config = dict(
    dataset='seven-segment displays showing three digits',
    train_examples=195000,
    image_size=48,
    translate=0.12,
    attention=False,
    init='torch_default',
    residual_init='scaled_by_depth',
    shampoo_beta=0.999,
    precondition_frequency=32,
    merge_dims=False,
    gradient_centralization=True,
    warmup_steps=1490,
)
Rows from block 11, named by matrix and row number. Each number is 128 + 24 x the weight over its row's rms, rounded and kept within 0 to 255. All counts start at 0. Numbers have three digits each. After the name is the row's rms in percent of the matrix's.
# short0: shortcut pointwise conv (model.decb.0.0.short.0.weight, 96x192x1x1), inputs 96-191
short0.0 106:113101127132146215097168151062101140123124177133152172081082101105136172140104182116112134116137135140115143148100098128159118191103147120102110103111115132124154071151085156093094137097140192190089157145154172130139149157127139088078155118150146115135148067173127128092162115069097171137
short0.1 096:104171141096110138181130082148131123119163091158034088101138133143106115160166066126116130131124138128125135194150157168126108127107152123142105179167136107119211121138144140202092122116113096119138135160119096138145041124185138144147119107109122090108092091091112123101143139095133128131
short0.2 087:149140138133110098149119130132172110118136106140065127120130104126097132169155074138112111123129122138152099184149123072197086091128145122148146111106147092110163103145146125137100126124113115120136159116128110120142019185176185082128131100134136090171147150111173028143098102118118106154
short0.3 083:104117169108097092162112104134107143111175102092101087149106122096078082053139066131142181059181142159090093112123099126129136163108086090127116124110050113141093146110097143107122112127173082112115113180116125194142130126088096125137153138148091172072159143129117102127133102085093132112
short0.4 096:114162123096115171106121096134133129143126103140156091147160137123121084146124089121153096166117127092065029104146160135138124131128124121141110109079142133137139129106093120154128108166092127112114113146111146119127219085166088181088097094166108086076096115165105217095125153064094104151
short0.5 111:159123136117136162142141119075134088137094166141139162168161128116165149084119197078148155129103098122127106105113139130161115144115148083084078123089138111130090112135099095042083141108142162190105137163118147181145208156056102154112184184134098190165145052101101145126147109143103107095
short0.6 093:145107133144110111103137145128156093108100134119114166100163123133145093073103111083057062141169158123167065104082118074105117079127104114063127106071151119137084129123143103083126152116134132112145144104142127093086081120124150166128167129126149195180152151140126122119143113148173099146
short0.7 107:119126130110108098127105134081158104111187033107086134138102143106066151172150062166110126113169060145132179115105130050189121102083168142167149095139128131139150102118144149128139124111077136127127157143125098093137088116169166157100104138136182141146187098168140127133113091120106151167
short0.8 111:131131137128117110180157116140111131115084128173117047040148124136157154072115136134130186111099124155139125103077147087179118136086081112069120156125096084107168137135135131111100148085158099107111180146055118122140134134058088036173179133116103140158112158096113056133116118101149113113
short0.9 059:083116116139137124112141119137111147148126138091181109156126135109119060148159177103176142134131166120074090149158150145101150116130119173166107161120145079126162108143139189159111123133153140079132156108127157160115100134196119098158121123136124073095138190108178137129121134115133140100
short0.10 126:124135145146128090199104118156145089129135076155081090127087135125090116207133099121115148100129091146170225148133161135138152139084112096176108152151112101073163141156166133147130129136108106097159190131119121111120032122113176080174126108106140135156155117117168050157072126117116196140
short0.11 118:120125094141124123096134133161096182129108230151130105099166143164114111096167144085150159175105159080121174160124206149063159109114075146078092178113146082072147160167110109147066114128119142089118138133133121143112146124130115137148138182081104079107124131103119115096159188112144154088
short0.12 093:107137105117062115122107144110088107109127107171075102075139134108062111164133077093103093128110122099102150142123132106148131087083135084200099145120144106041156116143116091127085092166101068118127134132138148097146134099138111110123118117078112124103111133104108102120140131062084140121
short0.13 095:126113118200133120153137183105152088128118111105139146089104127159134157160112104130194149120130118150162149135094148085147177178123140114143085097149199073153164113113119140134114098136142116108120179108138120079146084126121122151126138141124160053145128112165130123129105168093138182222
short0.14 084:126164122119103120079099174148121153119127116136118146120149113113111119142115149100115100129106098059140118134168109098108162084126116144132128137154056113091160155132119098129136132123072116131138082098133130114100097131131186135158121123067151162153098094175162083135140115159093100049
short0.15 100:143124124089108102086100148155132101090069052122170068150084141157120063158137174131153099153133149126135155106162133074093119064106140156143159139123126120080107138119099130146144145153066135109146117090100124111108167081148152074150081103143146089091081149151141097131061137140149130102
short0.16 108:109150115090121102189115106100149109127209022081090095158122118113138154094117060194120125121125083125120127120159159125122081160143159176109143095154124157148134095103153172158159150090109096126132113157112111158148066106190119084147112078134132159117154152155136162136111091161117160152
short0.17 131:128169147087118147044111116187124123157130137175180112150136117129151102110138153114156157191147129098103065097148108116101102066140101138118153207121101108157054210130122077155166133143136146127140106098087133150100143140122083170132107147125101155118084170133087153144183144145149061043
short0.18 076:117130131111125143094128140136187114117115118121111163141120105116128087169156115121111111143170148132125139149116086095147119058143149102123130117136142143136136130111125130126126111132088164184127135118152151138114138125152142184089109149159161110109143140148087140141152124170141125143
short0.19 108:105130147090118109145098082134154134108169073118044074138134158138129162074140060116115127096077105115156110123134111121122114157128150141084171139194102148187117136088176107161150130106130094129138057167107081155153125070163107171119125126097077200168077102096124161130135123195115110106
short0.20 072:137153152172132110120153144128119128127115135096183143103131117131091091102154171083146148107170142077150108090050151098156158150152076081122133104085143169173124090103122111128147091146111156121113168119151107117130158118117138097122157161148184106122153122152141130095112124066133129155
short0.21 123:055085105120100077088096127147143076126106188081145179190111150125115100063125187120087137123110155109146167127129113133049077102149070141110148165102144114127071134107139125098132107111135145145136082079117124145126162127104121070155134114098083152130139119066179094122119103182136120098
short0.22 124:110128108152131119134206094136106135162102163177118087143255134113114108142145135119095148169103109101131120137100164175171140130157135076157074069080105179085097084191123080101140117116124102103102163133168174114097083150060094110096138164147162096136113112125057160106139126090113128146
short0.23 099:124106142159138130140154158147073097140118224101183191162112152119129107103070162129084148110148179118121162074088125203079115156134069123103115112138153186164074122111115145137168116141168122164116140095107150121127076110063109091118138127144134178132149131131119168147114140143134141135
short0.24 097:138114132112135134108121141092102163134098175144191142150109143078093172170115172142092149106108150157126108136115118189140117121127109110255086132125149144118121059152132121109116115154119123098129176093161191132093166155100115131143096165169144045082131168126108097117124067083092130133
short0.25 124:120173119113076106112116126112188116092182025115123106147076100134130107148152042161137119134208082141140124126137107062134125130130147146108155094151098131156128104085129156145159117094098121151126077139131084119109038074172138159107104092145196117128168136206106120132115123155130096141
short0.26 120:127148090131131107100120120139104149130135150111147102172125157119137140139122170101162122135131104127109142144154134163113142157124126162151144162133113110136108151140141130160117162147164129102118169123114150151127166167149143107154137108156121113101152175088155138131144127120141116126
short0.27 086:103142143087162091130124096115165188138183079089088124161141138110120165169178113128108150137108117145123104131107160175163149168152152146174153150146134186205131100136168102163162117129133115130144163164149100145110118168161121164161118186154143146118134178121133125106187093152123157141
short0.28 105:099088121131132146089121167123155105093073170103148154090091161145136146068109224086141139106059151115133122123110112155123142161100091071096103136133106087171158132124096103101126130109129160136153117118119110150113152130060092145127131131102087108133043062143162122143135141121123119109
short0.29 086:204146126105085111190123082114137134153161065145084103118119148106125146150141045128074084127105097159113034131149120123194113118161167110182107086132133150131121099124131096144126113144117093091126166169145142155131107164159103125105168080135130170111149122109116108146126088105096128191
short0.30 091:115104126116159181117149132138146146164164137153130107105082104098113142141143153156206199112109143139083113130148141152101114167137143087171050183144120089153106172137116137175125107139152143122107151142138134181126148175147088092144116135120129060094095101104085116125226115043132117144
short0.31 103:147122127137140086133127129135180129074071098107186151162142054159131118101111183142151097138146137137165123097107120084142154090132143134056175090079110131135133128145119130086131152147084134192155109093130110146127092119116209170119138153147189152134134123200156099159073124173174136084
short0.32 114:114124120155086051177057097104172152101139064123114118134086128118129181168125092168128137107121115168146122104148113103136132172130146151175162064143077143065132098093173154083135113157062115145139122132112088117137183084185174110136105090103130153118128109126190112134073088144105147135
short0.33 080:125079122136135130071093163137091119168109165153132132165109127116137160152131147116180169102042112108127178123138151109091150103113083118188124179119109071144072192094118128176133123153122138064113134078085138124121189161119118121150104120086098118136128149072157137138123145115106130121
short0.34 073:137152141150096094131095172156077104107112079090102137098131122126121102182111122114109085148192109102121194143133137106086145079119104149104147141121136153111134166112124152151106120163132129136144090127104110092138098097135179108146093099082158150119130145138141102136057137156125109168
short0.35 085:090141124134125141123155167152111156130118206162127135098165187158164145074151168122091168116121119122170186137107166181108132138158132118139090148181115122144117147141103091085122146113149115121154123118112138148130233121106119113163140202117132133184122100110106094120148146128141163153
short0.36 075:165071132122171129107109088102117122075117077117142141114112086138117096073076089117197082080105148140125102107107106063095115137073160140045121113093154105108090117107145189116140154129149119137126093117123130120150159152133157095082145111125095182126147140105139174123081147122145103130
short0.37 124:113119172123101090138089198158133120123138095117085102111138151160146140117164096166134160127129117106152162128147122137075119141151062153142149128184130143193109171085129123183166119133143092118146065154109073090124000087133102139156085121080138160175080113150145138152092153162120134156
short0.38 127:125120122153081102121147128132157122119064156167135107063161155201130151065134126067101124138101111112232143122067114052147116102146107135083140117142095090079140146146098089103106123132119116129139107081111113097116101086080142101111195123110118164222114103107161071133113162123185116108
short0.39 105:098140114176131161122154143126133114122097156151153161063137083133132172121136145114114137148141153113126088168099084119201133131113111105088111092120103116134120092160150114109113114121158140181123149142117148123126000126111109143091155136121165110160077116173128117157166124151149127128
short0.40 107:120106133156152087098133196125169131135107118142181152137163158141125147129175184085205129166102165089142138125139162066126109130160089110151117104100130166116147089111129090103149117166125139163153116135153149143116024134151150111129137148108162130152058108160204090146131153140148205119
short0.41 095:110096113110124073158104093078116099113118086118102060120100070129107123090117098102135129123096095123134110085126120081142082131080146099120128100084091102128074089125117103089105113111133119109114132139097072126112088123106099062097121104117116111124129124100101082121088117110130121132
short0.42 079:106193164090095111121099120190128169142176087151091063152133155143166112113156072142112145151148106110135101137170140157077098131132137158110162172166105131131134172115147110168137122126122102113143064120122089125134083089173128139180098114104133163155122150117108133132128143147126078106
short0.43 102:191185145138137110141127152221092099139112153191086106073156121120125139159094135131126136141103189079135161166134126134184161095121125127150152186122147117125119175144125103198140129141138130114139164155080108118089051161065128140149120145107106124143089177109142079152142137166133104101
short0.44 071:110127143109138116166121133140125148147189070106089125128092101102130139147143085173130148115148148158099106139158120199127133175118100116139169134145145145139138129104169165158149120150124141119131138179155090160177068170185101146151100109123124152079139143141178166127143092152129121150
short0.45 117:134116123124165137125099117133105163124115195138158143132080131135140167145118199101151122090039132147119097134163148193151091143104155085179080125102141117093135110137172120075113123154136150111144139140101136148126255186132136067161140120103087121150088105073169053132135139097083145104
short0.46 093:142124129131114123200128103129113162155148097078093151165128124114082104166143115168151130115162112129100132158158167160042113163157105124129126151173173162107117148125149161172120114137160112123100103139133128123145007128164133099144123078140088137092142148081149153141110119142127156127
short0.47 089:137196141089139110105093155167103141120144131119141124133134132133133147097105120172062112133066146104116124148160150255121133123135087155116147147128127131133160109105126128145169158115117103116154089131084123179104152102115106134158111104110064157129079165103160166110142114146107086101
short0.48 158:101129100081129135151119117111102099169178152065112170173090132059103100181121122157063155076161094134066111126115126233132094132145139062174100123151150173184086099089145118124162109127145134129104136159155146145129145131148084126119086076136105126069151139096066138111192086119080148148
short0.49 091:138141109122126170116174135123073131176125150183150114106170113145109121150144105095108110119158142067144146086096185120088155112084111119153101073123136166063163089125147127140125149139071120139116106130139160080118152077144140092100087116086169086172119071152117185093110156089116138130
short0.50 107:139143169146138118080125178148066112127103190077162134092156202136109099123128161102096119122133174110109175144127153163071146125138084149124154164151164156145146137098110140130126125162137151098130133104129130130155225086122118162135108118136090137108105123099165158095130146114132100152
short0.51 054:127139145123089120111129088101136130092167096087089113114161142091100085149133085128134123152175146099074106143112149146102141120142145126130111112138135145139139135110097159138115109102104116108089147138135107135135135112144125164110110118134136168087111126161103153109140101112103114126
short0.52 087:154108152125137098169170150132144115140141101127104121102183158147127150101173106111171137125128162125136132144141147131176108144137089167162154091158112204211156109131149161166162130163142109152125125182143148144213062126103084095125116099162134157151097109165110188133119160165129114158
short0.53 114:140084132110145132145125113122137110118132135110150149210048161106144196136122192127178144111098113173118124116144119135149092167145150103146107162124139132178065143105150166122138161117180155142110191153101130165156143212098116080143160099147100178130149160071150106167123115185122190138
short0.54 073:130138167140153141144143146116155122135161110141121156143131145155134168146161130160169146146159183168157174158125113114165111163145153146136153156161155153186149112157148187146158135106163158161141166172140122107180135152145155144122136136154155117140142145173138171150146145158164124146
short0.55 064:149143140114153143151117130128142131113121117132138130158117126149118123122137112173129150123112149156158153131151129160132111134130123141145137145133143132149144108122160143134135122134134128146145119127156147148141150112158141133146129128122114132141119123139133136134131139127110126121
short0.56 080:181148133141131174078124120106111126113100125090137148109148135130110076100116123081134096122141091108108082162099108099102145103152169141060136170119153114163137139116132139145088109105162168131107105140181118160128155141139134185128188147149107160121156171168071172109136120143106107121
short0.57 106:129120108125109125202117105105153093145166136081129169150070109135123155139104099132103142086112140147133098133159125173193143176096134082117099088137089098120148050121113148074148111115120097187156093193141125141126088113121092108104113104123110133117101021166121084125116122103106143108
short0.58 106:087133126106113138149103129099130116127207129053086161141100090106144109114122044192043121099179102130107140135137085208145114156099134125066163068161137154151131103083169155112153117096120131181128080147166125106160107101150119146102079077112111200121144094145139178119126123153100125121
short0.59 097:143069109141147157073129136111128131138066158135201178141141116151134098191121180102151105125123146146122136122138118136074159099135147131175124096093161151063107129115083136130101118201103172157127111082159168120136245122142163146088108131147139057074132123134117175115119172080142149167
short0.60 101:186106122144102161139143087106106205103092134165107146150164090076156158174091132096129091129111125120090057110113155127122133132131174111165088052083135131050127128165114141102080097107109103147082124133167158125107142155147157161087145097142137137106167100141166138121099088127057138119
short0.61 075:100150139125150148088101133116149126119125111154109125154159156132162170097084131163116111128091136124134154127115104186152119212130117158107168085169114158178145113101161120126162148110107135145120132113148114116165197119151125151133095137114092155163118126113150209115146140155134101157
short0.62 093:068134163120119182091151103095145128104151117108103115100079148118163103086123086164110120132201104138121115106095092128109060193128122153042148092199087188157108141071118131128124146078136137166095125124126118136163112125160111054121144126151145167145147095119140138095166122128136121133
short0.63 101:111120094128117137164140115108140145121152079140118181216101086117147150121088114160198103137186117124116142065136118091118140185093180149066187072108085123121111134087130170128145152096098156183108135136137078121153086113134141169101125125134142151127194115131163162131122159175155125114
short0.64 100:152104107168153104130148115144160158119055125138191130053146131199135116051139163084183105124080175088163121125116117050120159113133118164084146109130098152122134114136124100125141125166133148141152091110110108113116067103079153116109123158111171106154082091142116105123098182148187118126
short0.65 101:129118117203115155133154080107120141130114104076142121087136081147139099078136132136151104128112170155124072107100143079137136171125167159004181116088107126102160103127133190130114126080115159108110107136127083127136082149135158117095170157182149112116141116115164132117078131133186100122
short0.66 102:127169137115077109144126164196121157135137174099116151121180213116111084108142110108052136141195145088121197155133140199076142104185057150148168153162112160153127178098094122147127126136143121093140147132110152123126196100133111079173123119155114183110113149139070145129133115151118100124
short0.67 088:109145133074157155100106147155146156085131114131152085107072137160121138132117137156162143123102155183130143141169120156124123128130125177141165188095129074093132171153092147132129163151141160092155122084098138122130152144092132071154117092152092092103083149123144155152128164153137125088
short0.68 124:098115122106157130064111143085169142071136076038132138112104148156139098089136113145129125115130140114132128109098089100111141139143107158088173072154104185171165077073102124100172141127089140173139063140159114117116168065145135159106077144150150110118071075199108193103094146164139085131
short0.69 080:139109125135169161178175148081121141145121185185140087078137118133111165082133135142127196076065105115137127134091101162165097215142115121141114071183133168152155112124135114146135144114161133112114187151147158121152148166129089081126145139159144115141147100127123149131172144115118172155
short0.70 117:143169165108111163124107142158116154158125138188091160130193184118116127144129090142091143158145137092146137154148164133075219100142102126163102178190122087126149176121137078184131130122122087091136090124157107116072085085185127222155104163100106145135118106139092176137158101088116079113
short0.71 079:153151151149159138139152131153139147149134144161150136135154140135151154133132163117146147147136138136153142138132148114155146131131150154131141157132130150132131143156143131150134149138156140138128144136127162136122133146126152126142156147145151138156155160129148135128148128127147135131
short0.72 103:109092081111170134159159091084154170148153100128125146216164128154135169119138105138166122119098084126143094114162147133151135168119175120100117090072149126126113081168155161132130117106158134140137063169146134157142002135096117180079161095143113108128174106124121178139121164156141124139
short0.73 090:127108131129128103160151182144130093140136164146111134130102119097113175102125134101081155138110124115130177121108111175133062083139086099163121157159138170174106135152122080136146114124191113147115172119088155155151128132045064125136142130118099191156117160145082145187196098161136101138
short0.74 113:147137172138123155087113128135127147112099126156124121092152164130174104069128110097109134134133099125134131104126132111088130170135168105114116158158098123127114181107102124107100128112115136123109106141139123146133255108145113161135120162140126178138113074136082169100119119108096080129
short0.75 116:169123103131087127130158130143105100149116098200111133106155074132123136115127073141157074147150067150136172137121135054159138098088155122135170128056158057075117193145110144130053117128074155124111133135136122107124112151088120157078167147127140105121215183137085132125097128134122113158
short0.76 095:193142127114149152095137150141137102121096138131216161156127127166166114152132188133186115133104167126135124108165144088117149103152128152138144134082182158136099137099101122117170146192122146177156073118121139141149215099113124144126102122136143110129099115161133154123110182120163126131
short0.77 093:140124178106103095179068139115147118097154088087058095129098157135113179144121067147050157094133101179170162117141157164161128130076120111124156125152139075136175107087139126102104142094118101131151112151103088111148124092130154146159145122111071196178120093112174092124062087128093144094
short0.78 088:100150131163155157134097130106083109115126131095105077137063157110149145182113146168136139111121093158110172116126123175087157177132072090185093169164160123123139155105134113208122126116154130079123161118114090115138156143093100151147105136095100074118107142085083148139121117057151120180
short0.79 147:156109120108172196060145074084163186101108156132149092105115123163175159066126154104173130146044096115140048099114114110127101159112173130053123112124091111141107138148092095122097146108101178127122153115115120143124226181110125131099147148140124116145072082139086176110156165101142119091
short0.80 105:134179106137110106095163135147127143135110133188100121119181190126110139119131120096174099168158133088135160184158128104135151105092122145159111207141122088096187148170117118156050130136130110085113171131123138130113131141124113173153157187132133077116167186123086130118133121113120077136
short0.81 078:120145135118129112148099106155110110149153108124116109136088131120088107152100113084145138116115121109121123124134157079095135133071117138102120152118117091098115137110105121126124105117125119092120105116077110089093072108093125092127110095113071137117122151093133071097106130095123173073
short0.82 127:090070105183155110182107143111072167126090158104128154076079080133128145176115146172156163067109115152131195113100108129132191148081092102150133149126145105067172130142142133122081081180116141135141113131133149102142202129126144083133100140091140093108132109108149069135071150084120176158
short0.83 089:164089113089127180145139109118108106125097113214141136099114072140139170109109135147151097133036124133115132126154128108194110090052169112121123125078143053096124116131130126145133118149071138131135095132117136123108060161107128152057136101127080126137108081149148144146130153117123093119
short0.84 126:115112075097123083128151106087128089144155129104132130199164174120134168074162098076120104171112096093116084124141171163106058145188159123141068055116144191218048080140132130074154114115173123121103126154126135160159150142123081110122121127129122116142148112127070160135168138160095130145
short0.85 095:168138126135144142134142073113151130147146123088163218164171154114149086140162113113118098128191132115124107143139145101138175109168192142130126115140162137116180086137134153091133109134113114153134101141200148147152186083177157225095153154150154148123171106187134134111108122133123119153
short0.86 126:140078102158100109097125161148158127136067175138195157096153121191145113116145141096166113158080180107164139137128114091085138102171090182137162109124140142081097153118100082164142098221079160117157098080131143099110090087143175117097114115109159068125099097149178136133114219152184146147
short0.87 070:116150140174137153154101141170120114160139160099154170091094114124149150139114116167078163085157147176128095164165124146113147177168119138108149180158159132122176143107162123110121136136165124138144096169109143124129101136171117140155144139116098159134137157084168077138126101119116147107
short0.88 093:134092099154158158110152151114157126148098186133199203143165098139125132102129187092146123147132150107144071112128120096153141137159164107114102109059147136126079095166111110067131123148132160182134130144160136129128133142146136152079141142120174130126137092188134119125149146139137167126
short0.89 079:110068108140159131104112184152117107155144172121184183161130078124126180132108144130175129111127146117122150078156139124101136152122113102165126081101151126167079143131111101075146126143146140160145103160101130088101139104092094140107089167093124098121124115188147116163147154124126169126
short0.90 080:125101112124104114150140102156085099141057144160157151144167138092119074106062171114158125131175126130103125114095109077129142079121144097164102161083085099110102147143143166099116124131138103146107180091112179138091204105115113072143160107141090125093183183087104135109119110108128121118
short0.91 100:106144105073100121105101124144107106136173107133050111110159140141112084151155043121107148150144078101136155155151152082112134074122087113147092181114170066102127173131097077170068100137113087078115108125126108121118093102164085140134106136095099082104124110115080119094113141104113156134
short0.92 083:134091118108142150135108141073138167086160162121106165144096138124121119054129086129131150096170134139116096114104093190061105172135144107099087120139086124133115134097115181109127121098186130139109110183164108168146155106129087138113132136122095202133164080119079133129169166116116103107
short0.93 108:074113141138104133078089198116166111084172130079102122081104173171103098110156103096133162105190110117175215155100115116074147162123101133099148170193085100178147166111108163155114132122136173132147148123132100090175161056136126106159123094106119140153104101125112146120153176105133136162
short0.94 085:115045117137120119120132100071149138140066155136164187110137087122157157124128177114172107148113098127086109137111089146112101117146152122110119119092136154158052143121081135104109089170159166160114105153106142130120175145137105114096116104163112115080128115113127146130121136173112138124
short0.95 090:121130146135123154164137144151134164129117124187104098138150088127134134100130113174107145162140150131152187110110102137144157142117109180070193163144082108156105182159137132184175170085162118102133129119098109107110055106082113119150114147131132146161120187144087157175147114204169094109